python train.py --model="multi-label audio tagger" --dataset="melodies that start on their tonic, played by one synthesised instrument" --time_shift_ms=50 --win_length=512 --activation="celu" --kernel_size=5 --muon_scale="original" --nesterov=false --adamw_lr_other_params=0.0016 --batch_size=128 --final_lr_fraction=0
Rows from block 8 of a small multi-label audio tagger, named by matrix and row number. Each number is 500 + 40 x the weight over its row's rms, rounded and kept within 0 to 999. All counts start at 0. Numbers have three digits each.
After each channel's rows are labels from the 100 clips, of 14976, where the channel reaches its highest value: "strongest on" is what is common among them. Only what is clearly more common there than usual is listed. The data: melodies that start on their tonic, played by one synthesised instrument.
# c30: last pointwise conv (model.blocks.8.c3.0.weight, 384x384x1), inputs 128-191

c30.181:470533469490489477479459470543548460496497537462457483469504478528452477473498531486498557468541444559537508510451571545486512501503465469571540494506533522514578451462480482440535510508462457
strongest on: the note F#; quiet level

c30.368:489485487521528508460494531480474507509516525460482517427518507481511493507454473509506500489503515497537483487597473502515497493487446490457564441429496524446523496510494461479448591444453486
strongest on: marimba-like; pace: slow

c30.40:491507504480660499556484581444545502535557494468510460468597478497457475404469507489497508518528501514417422498497504499614540501494522453524493518585515490509489489456500374537505470535487521
strongest on: the note C; the note F

c30.128:533487503486521538500518442499509496441476504508445496499511512475495402510487528505474482555564489539457470514514474506549484502526475516540479566459536483473491498507495489490466451516516491
strongest on: mains hum

c30.316:566551464571466520488488506568527395537544487586453573466514475581475519496488582486474477535514500437469521444485543468489524509509493498547530483477471496582524460513501482556496476450449569
strongest on: mains hum

c30.18:584512541497436444485470471538531529522524535519474457477473488531509462509485476453472550495486446488495486474503476487475462524428462503510455482506510507506505458524550485535443485517482473
strongest on: white noise; muffled (low-pass)

c30.100:482489428463498470427458457551442459514477489456570509476525479509453463522575458439505434493514514532539435469507517497474500500513534482470500456422507632499473470514499444509487565478529478
strongest on: pace: slow; marimba-like

c30.62:509440486520504552513493528518473449429504445472443541518489476509446547545529513470466496498503556524501504491510511479524524538481482503559480494481540413524515518486497565534460503546521488
strongest on: marimba-like; clipping

c30.54:503521520536518516507501570500502496482526509526538468475525511486548495520486536508491481535523493468570524487509538489481570519537505482517474513499534529519459469494514478514515558453490477
strongest on: piano-like

c30.188:497460520568550491511460453477602488481531484538511533526472508530576573448520554487488475484472454494487464454545520546488534537498453436475511555532515474487483464501456462470540559449555565
strongest on: the note D; the note E; tonic: E

c30.236:506474419526444534443463523403461485533455542541554498545443460538426544510547546522532488468569567464522492490582448508496500518487491530515545538510469520574560496486480511480481564512499556
strongest on: the note G

c30.374:576472497545475476465516476551524488459526496501515468497447458487540534513460531519461541472496537532457458465467503543492459464490425516453451502494521469498483472502431521541515445521493522
strongest on: rumble; muffled (low-pass)

c30.99:572474536515458542453522462517460489440484466485480469620558495498515447495474476469595507512564513525487455553449517501494483509479517540445571457507498536504508501553530476482555491495478516
strongest on: the note F

c30.380:472497477521601554463551516461448531441485532500544501470510594482415542489536527513547518460503522483513505483553529445465402450537491596548546517509510572557525477505496489492511469480564524
strongest on: the note C

c30.140:523524462555484539477469374491532489465519516500532487507504447516459589504472490470458498470462435542540534485550522548486482496523477553500494537490454492534500549477510513557549496485515537
strongest on: trumpet-like

c30.25:492503537493526440486505464493518503516486479524464490429557511491528532477498529483535489522493558502490497476459504515504490463518475525481511440534440463516509556521528491541529512539516490
strongest on: oboe-like; white noise

c30.170:449468503498460453446501507446472564499497475483506419510523452459500509520462531511500522478528549560464496526518522483456514479482509485506576509508509519536429476485499553492479570477484502
strongest on: pace: slow; marimba-like

c30.253:439517526483466522474484476526482535528482453534458470524518499512478441444511490496793488640498498540462505455500470494501467533482464528469583519481524522498541502708482488473525506515537694
strongest on: the note F; pace: fast

c30.323:486464563476519507452502497431498519507524551487482446533512514510477528562541492520513474487521456432498492459479474465484515490536512444494503513544498523474505512527526497512530514509481479
strongest on: the note A

c30.371:541503521509509522497504480542475506536510501507487471465512492543497568492471457500540514509470450470463458517502504543484557490483515531516501472469564492457479445542452522524526491483492495
strongest on: horn-like; clipping

c30.278:550487497499467566491522523521562535490469504542526442518554396555438565516469511481509604465528502470516504470504481481479445551502522483469499450438482521509553442473456506516558527530469440
strongest on: trumpet-like

c30.38:446518507508510426459498476543494526517552485510543521501499489490508471469489592511503527505516477482546561468431587580556454482535496501491501499498574513515471425559416541554486462548455551
strongest on: the note E

c30.95:501588555525540506466496554538507440461622466483521579495527523475488538529465541530540457446504472562476522459483543542462510473497469493471485558501505478517493481550524523544546531510507494
strongest on: the note E; staccato

c30.27:450557515436484476456524503445564490585470511520508509551508548528520524456474461463479495572512512438507514458468512516495517495528560536494460600519434437554501553442562534489547526517484488
strongest on: string section-like; tonic: A; bowed string-like

c30.183:498492527526535462483486474580541483554441493523511525483495507460417555409501518475396550499470503492532415598482485458470510495573615512519471504495494551513555471478514479526501448543463458
strongest on: the note D; the note E; horn-like; trumpet-like

c30.127:556540482525455479537541489484526462501475523547467466447449438537444521422530427465512430507498543448459578528457521495511491507527525621543535393450486542503489465502498538504518490511509491
strongest on: clipping

c30.72:529530498557444473510545493508462486511506515558584482482506523556491424490458471527541555475538561502474461571460485539433536447482563507551530509541545564459501458523527507567554410461517513
strongest on: the note G; pace: slow; marimba-like

c30.92:489486504493499471505492533501516441520466505510497504518542516547527488531561456438552512522492501522504542524526475506504481489544490518510479542515497513484511508507521505478491481486488491
strongest on: clipping; reverberation

c30.103:461468490492515477494536443479511473480511520480466546511462529529498514529503455483511528525491557508443518470501502501539529472526470487469496446531512459518478454499527528474506501498585513
strongest on: electric piano-like; horn-like

c30.206:493443491478435526507474537507465509502489521513494515500514472488503462481499473444477555555516513466474479521502497524494547563510452529501464503508546549504464511462494462467495452475482546
strongest on: muffled (low-pass); clipping; organ-like

c30.266:616473440457501563449508513536457471474520525492498498540532460575423546500492504477588539571437484456537475531548487454538532503546488524460553428506530490490544455643477519482571495489474594
strongest on: the note F

c30.172:513507538497525428491462451480474536537472517528515459525505466519485503530504525483496581462521455517500497492493498546486568470497568563461528480476523508510546509499496524498442471524513497
strongest on: electric piano-like; muffled (low-pass)

c30.260:501428565470526520503533422499504510502534483486464522527532517573511595496428483422524492477486480476437480512521449500560482526510532490464487427504503464484455555447499575613493466434401454
strongest on: mains hum

c30.41:586580498517450452458543506517481559533488456537490502472482470474499521533457526524520490488488528466528477539489519495521512580384556544453503507478476501481507553523473492496486527574480471
strongest on: reverberation; quiet level

c30.154:542456568477507497473536499504432465429492540446492426558488465544474498456503536537625542538497535432521476448563469490483475532430508488573541455462461509519476493602510486527571490523463534
strongest on: the note F

c30.344:537512481463486475477502472519446514499489482523479489460490540484518542443475472495583552512492528514481522540535519509467550506491431500469523548455555515535440490492556517489475473441461545
strongest on: thin (high-pass)

c30.365:478525506476523463494507513465467492470490510573479542441505543472481465499431488471558502502426500492461521530536455541500481560498481473535566486463493461482533439573462442478579492483541487
strongest on: the note F

c30.268:471462495496555521530500529496482428523540530550554474461513542559527513487440470493449518553510464532499529487447577532511478533498540464520446511485591567499528461533487466510471491514517505
strongest on: muffled (low-pass)

c30.63:536543550500529503503501543531507484492482511541508496512520492532426479538534487515495532469548473632469485481445477559490544474508536513531479476478516522505473517509488517539499530467477460
strongest on: pace: slow; marimba-like; muffled (low-pass)

c30.164:502527522482563501468547503504519547491453481583492492527444473441444512509507440483539549492551501514540459523445462458488504479490517472482508493530452470465532503512489533498424454555535452
strongest on: tonic: E

c30.361:519557524487393552527554508444473568425507540439536540494486476529613522468543475508437482506505457580495490500514468528571563483511486535501428463484579560464434489490538535527473516461497482
strongest on: tonic: D#; muffled (low-pass)

c30.378:507466510505463478529543510501487534482516528464503588487486481454484457466546450525476505478442466505499503547462513510492509525537508495454487484527511517503560435513549471511500499431536539
strongest on: string section-like; pink noise

c30.102:524538549437512537523561518499500556544523471481478530512510470467560469475541527538463506502499531480540587474504555515470455539522494489501394495517500470543544602505469441526556488517489426
strongest on: tonic: E

c30.196:571449506528470508561419548565576493415490540534522506486530445497529456475504509500527602540491510475515526587505469507458500542571543425501474496495546513470531515505476481521534518490451488
strongest on: tonic: D; thin (high-pass)

c30.257:474433505559474461496476468562438604488472512579480503489482519487451499542449437490450527451473553499448506467514457565409549434569432502554537532466452550472515436480466397505509488464509535
strongest on: the note D; tonic: D; marimba-like

c30.258:456544551468469482459579518511557465470451467478467542526433546506483464462480497480506468487524484528457427521461499489468485475475541519571558498514490468566514459533426479459545487509473416
strongest on: reverberation

c30.198:512499534506455476533455488487546502543534496492464501530459589495520494491480484548456491545518529520557481437545473456444470503476510531489529525470461475553488504457552493587551459537508462
strongest on: muffled (low-pass); sine tone; clipping

c30.197:459471576465483442450422512496497466476496445530519551573507509509556477491493580528461524524523520493452544528448462536496476465501496507536518497516523536567566487473442512489502475550439466
strongest on: the note C#; the note F#; marimba-like

c30.82:463511460441452531535512517512492478514527542458482456488448526566467503475526738434494508476480453500495435484511652704493510551498517498545482528484442521580475507514544592434463482540473470
strongest on: the note E; pace: fast; the note A

c30.244:487501463554503448485505470545518485495481490505486518464519504545489476515541486511520520508525495525546464612522540487520493486535502504522494498492490523492529515470457507461478514485495485
strongest on: the note F#; electric piano-like

c30.211:461516565536527487519493469501480514554471444541457459485484517499528457521523471509431521503500506513475514510465499502536490500536499514524464494518573441428477502557496454501506490488536533
strongest on: the note A; the note C#

c30.71:499517516492468530500512544430512470462496474493482508518563482492492553493509558507498451456531529484478492475508508460511495495518491513515481528527515515506511451482475514492558499441496500
strongest on: bass guitar-like

c30.80:525531534487471481528569529579482479512464460510513517482539509467532513522506510473497521442461592479528514502497478467470445556624515534454472545452526502436517525499433424430525440479491452
strongest on: the note D; the note G; the note E; electric piano-like

c30.262:477493450535475474462431538565490444510510540508512471497492539454442450436546452500475519519471532553473518533518529523530506516549520471469482567510474512532462521485556485442537471482565495
strongest on: the note G; the note C; tonic: C; bass guitar-like

c30.2:524492500475485483492516529452473467514535495460488560438426478457463484462639473469495469435468503483456549533461504492502502506532463495494526505466484547489510463479513454483426636436508512
strongest on: reverberation

c30.109:513503498451757501544498474466487465516491529472488454487563488456507499494458474476507442460479463530418444478497497538826504475468476425525471522553463521492480517455512437588527513478510462
strongest on: the note C

c30.281:524515496486451495540487510444490480468532513503498520505520443524504587465457443534533563489480533443488457522557477511495599460488510492460531507553500474484497580464546530434548492479511439
strongest on: bass guitar-like

c30.6:521555526466525482548528463521498493544481542568497475535540570531579475514517500517485449467539418497483490523459491471524555546532512574484498498548488469477445545498442489481534587509545494
strongest on: the note F#; the note C#; tonic: F#

c30.335:421522522508486507493518486490540571520472568402518467518529486462403487552486504513496501484478463484481458511415562494505508560451547528454499498582501503513526437480500504476468458535520476
strongest on: the note G

c30.226:525473540555495509553510530491569509422502427525493520556487469516465483550558526510439515502521488499448499427483533497512518474485554504523542478505525494508475565414578478492478485515545499
strongest on: horn-like

c30.147:526505439544449515473527526437470420538539427508497509538481507467501541418556512514512484495506486440419530505501479476485502467525547504494539507584517523576445524482511527547515468473456474
strongest on: staccato; horn-like; tonic: D#

c30.13:585533504551427528534487507486439463465478410471541578455440499555526584466473503484429528473563539474525497533504566471492460495521481472527472485489497470469449586470579608544485487497479456
strongest on: the note A#

c30.143:484526481490587486535537486520549434548479464521454488510462522511504516483508480519472510502539478457451531522525458499603499479514499532575585460482593514507482504509504503537454458495528463
strongest on: electric piano-like

c30.263:425492513486488518515541515512485495524473467431452488510528503445494461484457452445476492508513541464494529496457495487454484470516514480513448611506536475518504530445526528502569549469470529
strongest on: the note A#

c30.67:461483449464499559457448520527533496457521471483454504546478545491539510462439505438497533451500561465495493521474474493504563541505463490544467549480489422494526493473535506531504498522512478
strongest on: piano-like

c30.231:470512482522472460448513512510508525394535599533507563510525505519423497475488573488474509512546502536529503529475631526486585528496552505471525516467444493469445476541534605506520435503587607
strongest on: the note E; electric piano-like; tonic: E

c30.338:474484523491525476558455481512556482513497539510534547447526455482510563567495497460492532534515506525531551516489492519489459534455499540447496511468484485548530583505417578462569555520493480
strongest on: the note D; mains hum

c30.14:493496530475507492506462524492500511504510456527401544529493466480479525485533487499500485493473542466438513463476480523501472444518492502484478496513473424474491521537537476451500504534432495
strongest on: mains hum

c30.242:483486527501539456506473498519533522522532518432547485496448548482509458540528525517526536539523577514476493455464474441527467501505478540489558513503453553504450445478495504449542533442487508
strongest on: the note G#; pace: fast; the note D#

c30.356:546574522537557497551487497467450442449514549494579488498515519528521489449524463456520497504463525503497473493504569507532564446420548512413498443527493506416487395576457461523541513529499473
strongest on: tonic: D#

c30.247:519539468484540518493474454467505488431518487433531545512505489454505572483536453519523477497530520556521542487503488482543544546525488514531409547456474477518503443519541500533515477477508447
strongest on: mains hum; clipping

c30.285:459608512437477503488517493484515456562523502487519511509452489542437475494457519443530537481524561532535493532447488469513539420509518587526506497479487435537531511492479605516514489517533542
strongest on: thin (high-pass)

c30.269:505522413524456484461505469490462439417460465524543539555461526550542529497502464515475471468515581460537490579497555527508499459472459563441550521545496540441478506474488398536436476502464484
strongest on: the note G; staccato; tonic: G; saxophone-like

c30.292:476493446505541424462499506521511492479531562504521474557523514486521479557470613497439553627460422505532499514478478567473507479518489597503482543535577478523506501494542476494524535508463557
strongest on: tonic: C

c30.320:522455485518511498513478544566515514514493473502523418462468537507571532501568524536462530475506503493444435450466497516495449534544463447451535593490514502494483490477521483518529572488521553
strongest on: the note B

c30.5:461514541557485533486534501582546470515492505557432487494539461520504513460519508543452557457426526468509468532502450547433503515482537451532535535529503481454501525456506710548560473488555490
strongest on: the note D; the note G

c30.113:522462504541435585489429487535527500455483485515539565506476455509484558569503523478534476471437452519466548482479533521468466521517562493467492428530523516524518527448489431491602490481563558
strongest on: clipping; sine tone

c30.58:476472558456489463429546531466538423487498508529505539507521464523538482497541506423485487528512592580530538556471451510469487511505542541512491423533491549499479499521536446475511497503509478
strongest on: the note A#; saw pad; horn-like

c30.373:493460538463536562517565490558460418478507486472523511406463506469484421459492491488461489471538440476538477527523510457525519515480510505500502479516554534534431587503478540529493586513477449
strongest on: reverberation

c30.233:495537511510510493457520434508505532470521447515512561473494433460548515547488509504487534489526502527510442474525545535453500543524575482532473502553560483510487500542481520468537484519527476
strongest on: piano-like

c30.146:491516542510542496582546493517497513520490533535447460496467473480528459521461494517461536490498539527571450568598527466568498505446470625580580502455548494449461496469503439443527479502484498
strongest on: the note C#; tonic: D

c30.359:429522472464549479470437507496482563492486504473578532511471554491495517465435525537495589484460568461496507495533543530462543487503477531538497485519537521427451457482522491473463428493499485
strongest on: thin (high-pass); mains hum; tonic: G#

c30.237:487490474535537456476462527498485482479486541484474444483514471423486452501515539519533530485517547459477512488521489523533527549459571496504501496537507499554515510455466500516485468393551465
strongest on: the note A; the note C#; pace: fast

c30.276:492446478495505480484475458515494526548461469539505506480470492484548543505513619513492555483524485529481493492544526551503467528525518498519516485526481502542524413530524489471475435537437437
strongest on: rumble

c30.76:525464473472518524441533498492435521518469527520481467494474450572444474512524523546501485535495601528508481437452545467548506490558543618603520396473474462534477471508462455491538458472519508
strongest on: the note C#

c30.182:518505495509570523523461458501476456464490521506494481513574527526491465507499480503489548614513476514513524500464473556588498479519517510498454475479531463467464461522505482590505556520484512
strongest on: the note A; pace: fast

c30.199:525453564520496512459526499555496508527403486529500578529461493480538495521502529519519482533469545518535537472506537504470485474472464431505495505505490496566493533540469396520486512573513516
strongest on: horn-like; thin (high-pass); rumble

c30.35:485515489504563521528474472529534485537493443536504474451484495488476487428540430447524491547513469460504445481600469485512441519515523537520521528518554495517518479487512525457498501493416551
strongest on: the note G

c30.348:488553479407479465482528504487462568463522486532483530445478460570559508448461512515520463464521518532468468548507481496486493438500465492533527511548483526441495536453536459505452485506492450
strongest on: the note A; tonic: D

c30.382:474467528474549497498492498516538441482507530516522511473481504529469575471483538469407518502536512448471470496499561521490499531476453424484529459557537562490540486471474550408529552511492445
strongest on: tonic: E

c30.331:477500510499525538519499523457516442501558493526508497514495523520511510506545477519496488516501466486473504530506535458493465484541532517506498444473504449538504484500523490514450490532538499
strongest on: clipping; muffled (low-pass); marimba-like

c30.267:478497508503531560513503436463506502482516538480465562523500534500514554499489475539480498511518555543473584512485479478483543544515462497530538471448492466568493423458515482459522509476504449
strongest on: the note G#; pace: fast; tonic: C#

c30.189:530593440494488561526493524415499546486442510524542495547533522450483462517497454487506460491438479487460470470502499453492544558466540478515514467497555496547513506458485572546483503507568489
strongest on: rumble

c30.322:494560491586618508530513496559525489543545457538526511499510488450599494423540543494514464438500454457464542453427541508526559457524509501499457471495478513461581490523412498552441489523468494
strongest on: thin (high-pass)

c30.217:503477421455521469561473539482444470517501531538432487474547575498518530471540523491514532476634467465505497539608458472518519549445512589492539514551494424493481521536536473446462516431492491
strongest on: the note C#

c30.118:417495415473491554470554562515529545474499544552509541479528513542621558535582539494480462441499507522487513487558477489487516585524516438522501442474513508480516499484489429513481575500538500
strongest on: tonic: E

c30.152:462500431504564477572549466534521538500441500559451506517547536483531495476448485478501496544470470491501500524445512520637524486494472454504562484589474491494508601484494432557539465521461455
strongest on: the note C; the note D

c30.353:425476500482524537457461484488507527481492461414488468500524493553488516459496493443518461430521599523485530503507435463527487465486454540560506522565466483515540509531527445562522521413537509
strongest on: clipping

c30.222:486465503550475498440504533550486448450532466507482491438560479509484476490472521540545521527449533487504536490431518547583510467448484497623488526536472565563483540490541529442465510463504489
strongest on: the note C

c30.306:470513469502496517465500539542544497528575511533499542489534503468510483486557483534549487467581540487423482528420484515452550532527496484454456504498469482472690492564503562465547526508446540
strongest on: the note F#; bass guitar-like

c30.49:501495530484495440480494444488479516524513500518506451482489488562544481424509444434497496511508578523521486553571469463471497469511490534495535498518452503461480536475483529447572523528541528
strongest on: piano-like

c30.367:496449485525487471503444494524507487471472516499491480483532546501578536481478485463526591527448526436560519476574531485481510497575547512515507460534490493512502553485449512521506441498526469
strongest on: pace: slow; marimba-like; electric piano-like

c30.12:525496476513522544540453530502486469462489533484567489456560505536472459527479474423493491491522509595489521477519531518610493510541560478550494522501461528507420538512537534527547567459493483
strongest on: tonic: C

c30.169:492430495469449448448474501478499491479500533466508462515451427507433547516533520498521517480510575519568484546437536492445528494537464504508491487504488471527500489572498574540481512521517499
strongest on: the note G#; mains hum; tonic: C#

c30.207:596481502454496487493436503566558548533468563441533464517462477441490460423488465499521539494536526475420552430506473496497499447505530493428511464458518573472452484484443459490511513511532486
strongest on: pace: slow; marimba-like; thin (high-pass)

c30.21:470481513568479550515507486474567512556488481583464517474462502459505487508561489396486481461513544436496480444526478502536548443447451485481562498512503514467518571475501507572463496517455482
strongest on: pace: slow; marimba-like; electric piano-like

c30.110:539498470532555455477464508489551503558457504517458522529497496492439498539497533491518490584498475525519495490536442509495456517515487507560509552459483450490480499542463522514483536507521590
strongest on: the note A#; sine tone; clipping

c30.24:486523469475527433484507510467477478547531546476541535486501456460491498560545517476538542525483463487496519548445482485506486505516535488467536523527545490527512539534469508498486463491491521
strongest on: trumpet-like; string section-like

c30.300:447498507581486485440501493579534566484484556468567486535478476453518443488505498433489495475477529530357465543483510472497497454491487603505501571512475527518547483434471428445489500501509482
strongest on: the note D; the note A; the note G; pace: fast

c30.299:482578522501528477482494422502464457517424529518535474434456461516497478484398524492514566556515529514485508507469526502562542541461527521562467548512525560470555446494496467442540512458463533
strongest on: trumpet-like

c30.309:497652483528499519487554550461495447508498474473471457498518471494493551527500629532458472502506479514531436506461595561515542559488498510569524484527470463582466490486595548517531492550577546
strongest on: the note E

c30.377:476454481474490498470444489415510409519519463479493479599586518508545499500517454505531485572458624459468467516524435479572453501478484504512461489530498471478506481508501575507461506520543501
strongest on: oboe-like; tonic: D#; bass guitar-like; tonic: C

c30.297:497554503482449493481500510482457443546522451481506508484543508566519539512593489530509496532478506496493555516501513498505497491504542536474515483510474520496518571488513499519523502511509462
strongest on: pace: slow; marimba-like

c30.73:483505499490548484439496480514499443494498487533522455482482485510497472514446455481497501465547476526511557461505502495562492558514537475431561510514568526538494435473531438610479425455441514
strongest on: clipping

c30.184:496533479480508470549506496491478508517481440503528571440493534484496489485457529525494537516541489512525466535500482460532485459542511488505542476497450532573520462490497504464484473488505481
strongest on: the note B

c30.39:502518484500485488483488490467467445489541539484535537502444576484515531507495463518504517505427497479521548568461498492522514469563549505473534549545570539490525448485484524531462503490572488
strongest on: staccato; piano-like; string section-like

c30.240:485536482473528572573553450512434537507519507513538469477475547458487527485480496551495453563505570471512517563570551520527488491484513486553545498552538517427647509495529510475496474463565517
strongest on: the note F#; tonic: A#

c30.167:486526484514497488502518536486531391459470517531501526511472509545418476569546525504548506479538504525521540514483510436459575474481529578478570537502524490541576542455493451463459492497498527
strongest on: clipping

c30.265:485438534509449521471514482465464453472490539538526568505529509464478524494474489516429469485550520529471512493499470471497473516498443504477526571470522504564549572453433506482520559465440491
strongest on: thin (high-pass)

c30.291:537466459494520496462488530486543508481518541502513478488487497530500536443505516568464600525471524498582509601502505494525484506445474493456474552472603462454552563487500560462555510549445491
strongest on: staccato; trumpet-like; clipping; oboe-like

c30.96:475417440514466544538574487575533500502533558446492484514542524493443476510505480469489560463500491464473517472493476503454480517470509546438496583481507432464503444455552480434437459471527513
strongest on: the note E; clipping

c30.46:516456486491484505532486463489525521403517494479492509594539470511527492464501455489488526482525454500481467500539481458553498489481467501459497521561489482475519470481504502496472515533504529
strongest on: marimba-like; pace: slow

c30.210:539496411445504499556467497519540551539503469485452520485526557497437519510470542500558562478552496486523493487392585689524467495523434470528587538489508500554477451525468469556467517517559528
strongest on: the note E; clipping

c30.97:497423485518531552481520489476551499511510546410566494508501505436431523492432505504474539534462439487516512450545505477565506529513531446477472514536599523468426602443585502514605466523478526
strongest on: the note C; oboe-like; tonic: C

c30.277:531499555500481520489544517465495445436471573525552551499530522536523497536521449524529528503488554521503480519507478509466547465478532537469505458524495567465482575516512445474518452499460516
strongest on: the note A

c30.138:511405488525474498524521521516495419496536474461483493516520439510526496488529456513540511459463555449540533452472458488542563490478529453516399540494464486556438517526536551484515501510514477
strongest on: muffled (low-pass); white noise

c30.119:467525478478496448513523514505489446592453576509507512490486499506541513542486469531502560519484529567505508493509381441500523573490532556497492492529578453524538452436550460523486537514504508
strongest on: white noise